{"arch": "edsr", "model": "image inpainting model", "dataset": "simulated grey scan slices of phantoms with and without marks", "train_examples": 245000, "image_size": 32, "crop_scale_min": 0.8, "horizontal_flip": false, "translate": 0.12, "color_jitter": 0.1, "task": "inpainting", "loss": "mse", "norm": "none", "activation": "gelu", "depths": [8], "kernel_size": 3, "stem": "single", "dropout": 0.05, "widths": [64], "residual_scale": 0.3, "init": "xavier_uniform", "residual_init": "none", "optimizer": "adamw", "lr": 0.002, "beta1": 0.8, "beta2": 0.99, "eps": 1e-06, "grad_clip": 3.0, "cautious_weight_decay": true, "ema_decay": 0.995, "steps": 40000, "batch_size": 64, "epochs": 10.4, "lr_schedule": "cosine", "final_lr_fraction": 0, "warmup_steps": 2000, "weight_decay": 0.02}
Rows from block 5 of a small image inpainting model, named by matrix and row number. Rows with one number belong to one channel. Each number is 200 + 30 x the weight over its row's rms, rounded and kept within 0 to 999. All counts start at 0.
After each channel's rows are labels from the 100 images, of 14976, where the channel reaches its highest value: "peak on" is the class under the peak; "top examples" is what is common among them. Only what is clearly more common there than usual is listed. The data: simulated grey scan slices of phantoms with and without marks.
# convs0: first 3x3 conv (model.blocks.5.convs.0.weight, 64x64x3x3, each kernel summed), inputs 0-63
# convs1: second 3x3 conv (model.blocks.5.convs.1.weight, 64x64x3x3, transposed, each kernel summed), outputs 0-63

convs0.45,178,172,171,162,205,227,117,243,182,277,168,243,206,198,203,180,192,228,172,194,199,137,209,185,190,238,172,175,170,189,176,183,244,223,209,128,203,163,183,216,169,184,190,192,198,172,162,204,198,161,218,229,231,188,183,248,219,197,222,203,202,193,204,259
convs1.45,94,203,117,221,175,190,136,200,207,158,193,205,163,157,213,177,155,220,191,215,204,183,185,181,193,236,182,223,185,149,173,197,190,205,216,202,202,222,189,222,181,218,198,216,192,164,224,183,197,170,198,161,187,214,224,112,209,216,173,203,179,236,181,188
peak on: soft tissue
top examples: chest

convs0.46,169,203,257,220,189,219,190,236,165,196,195,211,198,199,191,179,206,171,194,96,179,209,205,188,217,128,142,140,169,204,150,149,175,180,186,186,203,212,192,227,223,180,202,211,206,169,210,206,170,229,212,197,211,210,171,126,173,207,212,176,178,158,163,193
convs1.46,167,168,176,201,208,187,180,198,202,185,229,159,190,183,150,207,231,205,183,153,172,258,183,164,150,216,213,168,202,168,180,152,193,201,200,196,165,192,227,186,118,223,159,199,210,222,154,187,274,206,166,191,233,160,160,204,190,196,185,140,223,190,159,183
peak on: bone
top examples: belly

convs0.35,204,157,202,185,163,207,168,168,138,192,207,230,224,179,149,173,208,198,159,181,140,180,192,184,149,191,205,164,202,177,222,119,194,168,222,201,219,193,178,231,194,181,181,155,255,249,181,184,189,162,171,174,169,212,188,220,207,171,239,201,176,171,182,261
convs1.35,170,210,232,178,188,155,162,228,194,221,207,211,215,227,211,235,194,198,224,208,202,207,159,157,176,174,210,167,183,199,200,227,167,228,229,130,219,211,196,243,228,176,200,187,161,231,198,246,232,187,203,224,193,203,217,125,260,234,182,119,252,213,235,219
peak on: lung or cavity
top examples: head

convs0.7,182,217,216,136,152,196,149,213,167,223,171,170,188,188,196,179,184,172,126,180,212,202,162,214,196,153,176,190,185,210,155,189,207,197,192,182,244,217,190,179,200,156,223,135,218,252,177,140,171,172,179,161,180,242,168,197,228,208,235,217,160,167,185,214
convs1.7,189,156,174,170,180,217,151,235,191,217,203,239,205,228,152,220,176,196,213,165,206,161,216,126,220,169,179,210,220,217,137,189,159,219,210,198,202,233,262,227,184,220,201,133,186,222,172,219,172,213,217,180,209,197,192,176,213,197,208,171,233,166,128,149
peak on: lung or cavity
top examples: chest; ring

convs0.28,214,204,163,191,194,212,217,224,193,220,206,198,204,216,223,256,170,240,229,183,186,207,220,240,227,196,193,174,187,201,186,151,225,184,254,219,201,151,177,219,112,200,139,193,228,199,231,167,175,207,186,171,183,202,171,195,155,283,182,221,146,156,198,165
convs1.28,164,186,161,160,228,177,161,148,211,184,185,203,167,195,176,195,196,211,120,214,196,189,163,167,201,132,222,214,219,203,182,188,201,178,185,158,223,212,208,163,244,196,213,137,176,131,178,197,180,176,238,199,236,188,215,214,243,141,198,224,219,153,192,184
peak on: bone
top examples: limb

convs0.2,119,195,201,163,200,220,171,207,197,215,222,166,187,203,189,190,196,150,199,225,199,183,190,157,201,108,222,195,236,196,155,216,244,169,220,220,196,217,182,204,168,165,190,207,190,202,164,189,131,195,196,243,179,166,160,180,197,181,252,180,215,196,124,190
convs1.2,154,190,158,175,248,184,196,182,153,204,195,187,189,172,113,198,196,161,190,197,176,164,199,200,199,139,210,196,195,172,204,193,163,207,195,173,179,198,192,220,178,206,172,186,198,150,201,217,189,217,190,131,200,210,117,189,180,216,147,204,177,184,135,147
peak on: lung or cavity
top examples: head

convs0.32,142,177,233,202,153,166,197,177,148,194,181,188,185,190,201,204,179,179,162,203,176,159,126,193,230,181,174,153,236,223,162,200,223,188,215,208,167,197,176,194,128,210,197,157,202,252,181,172,230,145,240,204,164,195,145,178,185,197,233,177,194,167,217,221
convs1.32,279,238,218,194,213,239,215,194,247,184,173,188,193,210,223,166,211,192,217,211,229,161,224,261,150,205,217,187,172,164,240,132,179,243,188,167,219,187,207,188,160,208,189,214,208,181,216,212,233,199,122,226,175,181,179,215,170,171,196,181,201,140,231,175
peak on: organ
top examples: belly

convs0.17,167,219,216,210,147,186,220,185,214,240,159,250,196,154,237,206,193,196,226,122,187,174,251,221,204,140,155,196,190,240,222,219,214,193,211,254,196,156,202,190,231,178,240,159,220,188,200,209,225,202,183,190,172,204,234,170,256,191,229,259,203,195,186,234
convs1.17,145,210,208,217,235,209,160,208,188,205,202,183,177,225,119,174,180,190,167,139,200,150,191,187,213,184,202,195,211,185,148,145,202,130,212,194,227,206,209,212,196,193,183,218,160,181,216,174,185,199,139,187,187,172,162,115,210,207,188,172,184,189,154,177
peak on: lung or cavity
top examples: chest

convs0.9,156,212,181,154,180,199,208,175,160,212,211,186,213,185,209,144,190,171,139,192,178,198,195,175,254,194,147,161,254,210,160,192,216,217,199,189,177,158,202,196,146,175,201,163,234,218,206,123,186,194,202,214,140,175,165,146,221,172,225,192,158,183,204,217
convs1.9,146,222,163,190,213,199,185,238,197,219,212,205,186,111,240,198,218,191,172,220,219,258,183,226,183,187,243,190,152,269,211,231,159,191,181,228,206,229,217,231,185,231,214,231,163,201,178,205,197,196,229,215,213,208,153,239,179,192,257,183,172,149,171,230
peak on: lung or cavity
top examples: chest

convs0.50,144,170,166,205,190,239,191,204,154,196,195,219,220,236,191,183,146,171,160,220,212,163,187,216,217,178,162,207,165,188,171,213,242,212,200,239,225,182,158,204,235,189,191,201,240,200,145,135,180,197,191,226,172,177,166,136,196,147,239,175,196,174,198,263
convs1.50,102,191,204,162,244,233,204,203,214,159,204,195,191,204,232,216,195,218,196,225,188,207,227,221,196,188,245,212,146,95,235,195,216,140,178,212,219,190,231,188,184,169,193,220,179,187,201,221,188,227,168,177,216,166,180,224,135,176,218,180,179,189,224,198
peak on: organ
top examples: head; noisy

convs0.62,147,230,196,191,175,148,187,186,133,164,194,218,197,199,213,177,191,189,206,161,169,206,197,169,218,167,187,164,215,198,187,204,232,151,129,233,198,188,176,233,161,184,209,200,143,202,179,143,172,143,152,236,197,179,171,210,210,163,182,209,232,173,242,237
convs1.62,216,238,236,192,189,214,231,223,207,248,211,195,230,228,286,224,242,207,150,172,187,213,218,181,192,178,212,194,180,213,194,201,225,205,204,215,205,200,235,245,176,190,277,205,261,209,157,226,231,240,240,160,188,157,235,200,227,144,227,197,192,194,245,194
peak on: lung or cavity; bone
top examples: limb

convs0.37,208,187,206,191,177,204,227,184,185,191,141,236,193,169,163,231,174,179,219,162,202,227,229,176,167,186,157,173,210,203,222,121,200,220,211,163,203,191,141,210,224,169,143,201,199,185,151,218,220,243,172,238,202,168,139,250,139,150,203,191,215,200,207,201
convs1.37,241,204,183,198,229,205,199,208,143,210,206,168,178,206,126,215,201,175,229,144,202,142,179,197,186,266,146,222,184,227,185,176,169,211,220,190,214,185,176,110,186,217,159,183,154,183,193,203,216,166,231,193,180,212,238,201,176,205,241,198,232,179,181,158
peak on: soft tissue
top examples: noisy; chest

convs0.42,214,203,170,220,198,207,186,160,157,222,210,211,159,140,183,217,220,157,192,214,204,218,201,245,131,144,191,174,217,184,212,153,237,191,180,195,213,161,213,208,160,201,155,175,223,220,233,217,142,155,198,192,218,231,200,121,153,219,245,210,213,214,167,196
convs1.42,250,147,263,157,193,235,158,195,215,204,200,197,223,172,194,203,190,201,206,165,195,155,204,189,217,229,237,184,209,213,207,257,151,174,201,227,187,214,171,182,177,208,227,211,220,156,188,115,206,260,223,205,220,205,142,241,240,170,206,208,235,164,210,223
peak on: soft tissue
top examples: chest

convs0.0,206,213,197,196,179,205,241,181,193,206,176,213,186,134,187,180,174,164,149,166,162,230,157,196,196,175,210,196,204,182,189,149,219,151,207,219,185,181,241,217,153,136,197,179,239,202,158,212,171,211,190,237,208,182,236,106,153,176,227,171,163,217,181,209
convs1.0,218,157,243,243,174,193,208,191,212,169,155,195,133,234,184,183,190,219,241,213,192,185,236,190,156,232,177,193,217,200,160,216,240,182,194,229,250,207,214,159,242,126,199,229,184,202,219,202,206,206,177,195,242,208,186,167,261,251,197,154,187,207,144,188
peak on: mark
top examples: ring

convs0.29,203,177,148,193,171,232,175,192,185,202,202,89,221,174,204,209,169,184,167,221,212,218,182,189,210,182,199,199,231,170,176,183,240,186,152,175,240,232,168,196,178,175,190,141,178,230,204,197,128,214,172,250,236,182,164,195,174,210,168,191,160,162,212,200
convs1.29,241,194,252,242,205,194,178,197,169,221,198,180,216,239,208,194,115,196,213,186,185,197,197,141,227,235,185,208,210,116,204,197,168,247,244,237,182,203,224,201,195,206,177,188,212,136,227,166,202,238,237,147,217,218,239,197,242,202,217,215,198,220,223,235
peak on: mark; bone
top examples: several spots

convs0.51,198,203,149,227,134,230,199,207,180,228,180,221,186,175,250,227,107,216,192,161,187,199,216,234,241,188,177,141,225,218,165,164,229,173,187,176,235,162,170,149,169,194,218,170,190,179,208,206,182,188,226,187,174,143,202,165,198,150,187,193,180,188,220,203
convs1.51,194,174,199,122,181,186,211,193,230,226,201,175,176,233,130,221,196,216,169,211,184,214,179,206,172,213,176,251,219,129,208,186,160,221,170,163,190,210,195,217,224,194,222,199,180,228,184,136,246,147,214,219,197,183,193,200,172,231,155,215,209,219,198,117
peak on: organ
top examples: noisy

convs0.10,171,199,195,198,196,193,177,186,145,217,170,171,184,175,252,220,167,158,211,179,196,203,189,158,216,169,173,171,222,184,252,150,201,178,220,216,254,192,192,217,147,170,152,222,155,210,157,187,188,173,231,182,189,184,218,155,171,191,264,182,193,161,189,276
convs1.10,228,225,247,226,214,168,243,204,232,185,272,243,183,192,181,187,170,155,245,160,184,207,189,240,218,213,225,229,187,185,161,200,230,174,194,234,180,184,176,215,222,132,199,212,204,257,217,191,160,214,229,216,219,163,147,178,233,210,146,167,194,232,166,190
peak on: bone; mark
top examples: ring

convs0.58,182,174,253,176,167,189,171,184,200,227,227,219,227,229,206,197,206,155,213,193,228,203,181,208,192,130,203,139,175,159,227,115,195,131,248,207,183,170,187,196,200,179,177,197,188,190,191,192,147,219,285,190,154,193,205,228,204,193,216,221,201,182,183,214
convs1.58,192,191,174,117,240,209,222,237,236,215,219,195,186,134,173,221,164,212,227,209,159,249,201,185,194,200,246,151,221,258,193,256,213,143,152,216,205,227,216,197,200,194,216,196,208,170,234,200,163,186,206,182,197,200,165,201,135,197,216,186,184,205,148,182
peak on: lung or cavity
top examples: head

convs0.26,228,210,168,250,123,190,184,245,167,172,192,243,182,183,235,195,188,177,218,191,170,178,129,201,227,198,203,180,168,184,201,186,228,158,201,191,201,188,173,151,163,147,213,159,176,197,239,151,213,212,217,188,177,169,201,186,161,210,170,127,153,202,217,193
convs1.26,204,199,229,157,169,184,169,155,218,184,135,214,166,214,156,196,238,188,201,175,185,201,208,181,102,219,200,227,182,154,212,177,127,193,217,170,189,199,204,180,173,205,194,169,186,180,144,197,207,166,182,145,199,182,225,196,143,204,141,216,199,195,179,186
peak on: organ
top examples: noisy

convs0.47,215,220,186,172,183,189,139,179,211,207,198,222,200,194,170,231,193,185,146,205,194,215,146,231,162,223,198,226,238,186,205,207,212,220,196,191,178,203,179,218,161,179,209,223,160,174,194,210,134,159,175,203,135,236,228,170,108,159,178,204,199,223,137,168
convs1.47,107,198,177,177,191,203,267,170,182,230,216,170,216,210,186,173,226,212,252,227,235,200,228,140,218,182,228,193,171,161,222,169,196,166,211,162,198,202,216,205,153,183,249,153,172,186,159,197,165,208,216,219,238,203,151,182,227,227,192,233,230,204,167,181
peak on: soft tissue
top examples: chest

convs0.16,206,235,176,236,187,203,215,162,194,228,200,207,148,160,174,189,125,187,208,226,190,211,221,162,186,199,202,166,203,238,231,208,186,137,185,154,223,172,190,198,162,163,203,229,165,139,209,249,162,210,245,273,178,204,251,206,215,169,206,197,181,234,221,207
convs1.16,228,175,260,201,184,230,226,219,169,206,178,162,225,185,120,181,196,208,215,227,220,225,215,187,183,222,218,173,161,225,186,228,202,206,207,184,201,229,195,173,209,215,147,202,169,228,154,167,190,190,193,122,201,206,121,213,166,180,117,233,198,192,207,210
peak on: lung or cavity
top examples: head

convs0.49,236,194,213,188,135,152,189,228,221,215,161,182,175,222,237,215,191,205,164,194,201,168,184,167,230,98,215,178,207,181,205,175,228,196,252,240,181,191,157,249,169,144,193,226,222,184,224,237,217,210,142,191,153,208,191,209,212,205,227,200,171,232,202,216
convs1.49,187,204,215,212,143,216,219,213,134,185,189,274,168,192,142,221,164,196,217,175,205,262,162,197,182,234,174,214,178,204,204,210,198,217,201,195,187,208,218,138,168,179,212,125,181,184,246,219,157,175,210,145,204,248,220,183,157,237,194,201,204,207,219,200
peak on: lung or cavity
top examples: head

convs0.61,222,181,195,195,197,225,141,202,205,195,171,176,221,222,207,167,205,177,245,149,274,167,204,197,166,181,188,163,186,170,218,207,199,227,207,216,253,175,183,166,173,171,212,186,177,219,171,172,196,169,236,197,168,157,191,125,187,204,289,242,203,214,221,167
convs1.61,200,161,210,211,215,207,143,176,153,151,174,233,160,181,139,190,221,199,176,214,172,207,175,205,193,154,207,195,238,191,216,184,163,242,211,184,219,155,231,207,176,236,191,193,185,115,217,167,180,186,238,200,179,210,227,240,179,140,177,181,194,226,157,151
peak on: lung or cavity
top examples: head

convs0.12,195,220,187,81,131,194,218,204,204,200,221,239,165,199,188,212,206,114,204,189,198,228,168,191,199,162,190,175,178,192,202,191,205,168,184,211,254,221,177,165,234,214,204,182,173,239,198,200,200,212,231,222,187,223,195,201,134,179,231,179,149,191,205,213
convs1.12,261,192,222,110,234,218,232,191,218,139,209,219,208,207,193,198,179,144,154,184,212,216,192,203,189,230,189,221,156,205,162,223,247,204,207,167,170,229,192,202,186,177,228,280,231,204,185,202,211,236,137,226,192,178,232,219,219,242,193,197,227,199,205,170
peak on: lung or cavity
top examples: head

convs0.13,220,196,218,154,179,196,147,170,223,171,218,204,189,219,214,174,166,168,180,221,201,226,169,204,194,161,217,196,156,172,228,202,222,187,214,210,211,189,105,242,149,183,220,160,178,228,171,154,114,153,195,198,186,177,236,198,173,167,207,208,193,222,199,247
convs1.13,187,182,148,211,228,194,245,218,193,195,196,212,179,183,133,179,189,168,217,209,190,238,203,180,178,191,196,166,183,201,202,189,154,105,207,196,190,191,176,221,235,220,183,219,162,158,193,232,217,181,161,227,232,192,151,197,111,211,219,226,199,176,236,143
peak on: lung or cavity
top examples: head

convs0.1,181,214,229,176,181,179,249,168,216,239,196,224,263,149,108,185,208,193,235,214,182,177,175,198,211,198,159,170,197,163,183,172,210,234,149,196,160,235,149,196,182,195,219,202,196,192,190,174,150,158,215,223,201,186,194,200,225,216,115,227,196,193,182,209
convs1.1,143,229,149,143,171,198,216,236,214,132,206,230,152,163,208,195,254,227,135,190,184,187,176,195,226,183,213,218,168,155,159,204,187,197,235,193,206,203,227,219,189,203,187,201,199,176,282,208,231,235,217,178,215,247,200,191,186,173,250,213,197,195,169,196
peak on: soft tissue
top examples: chest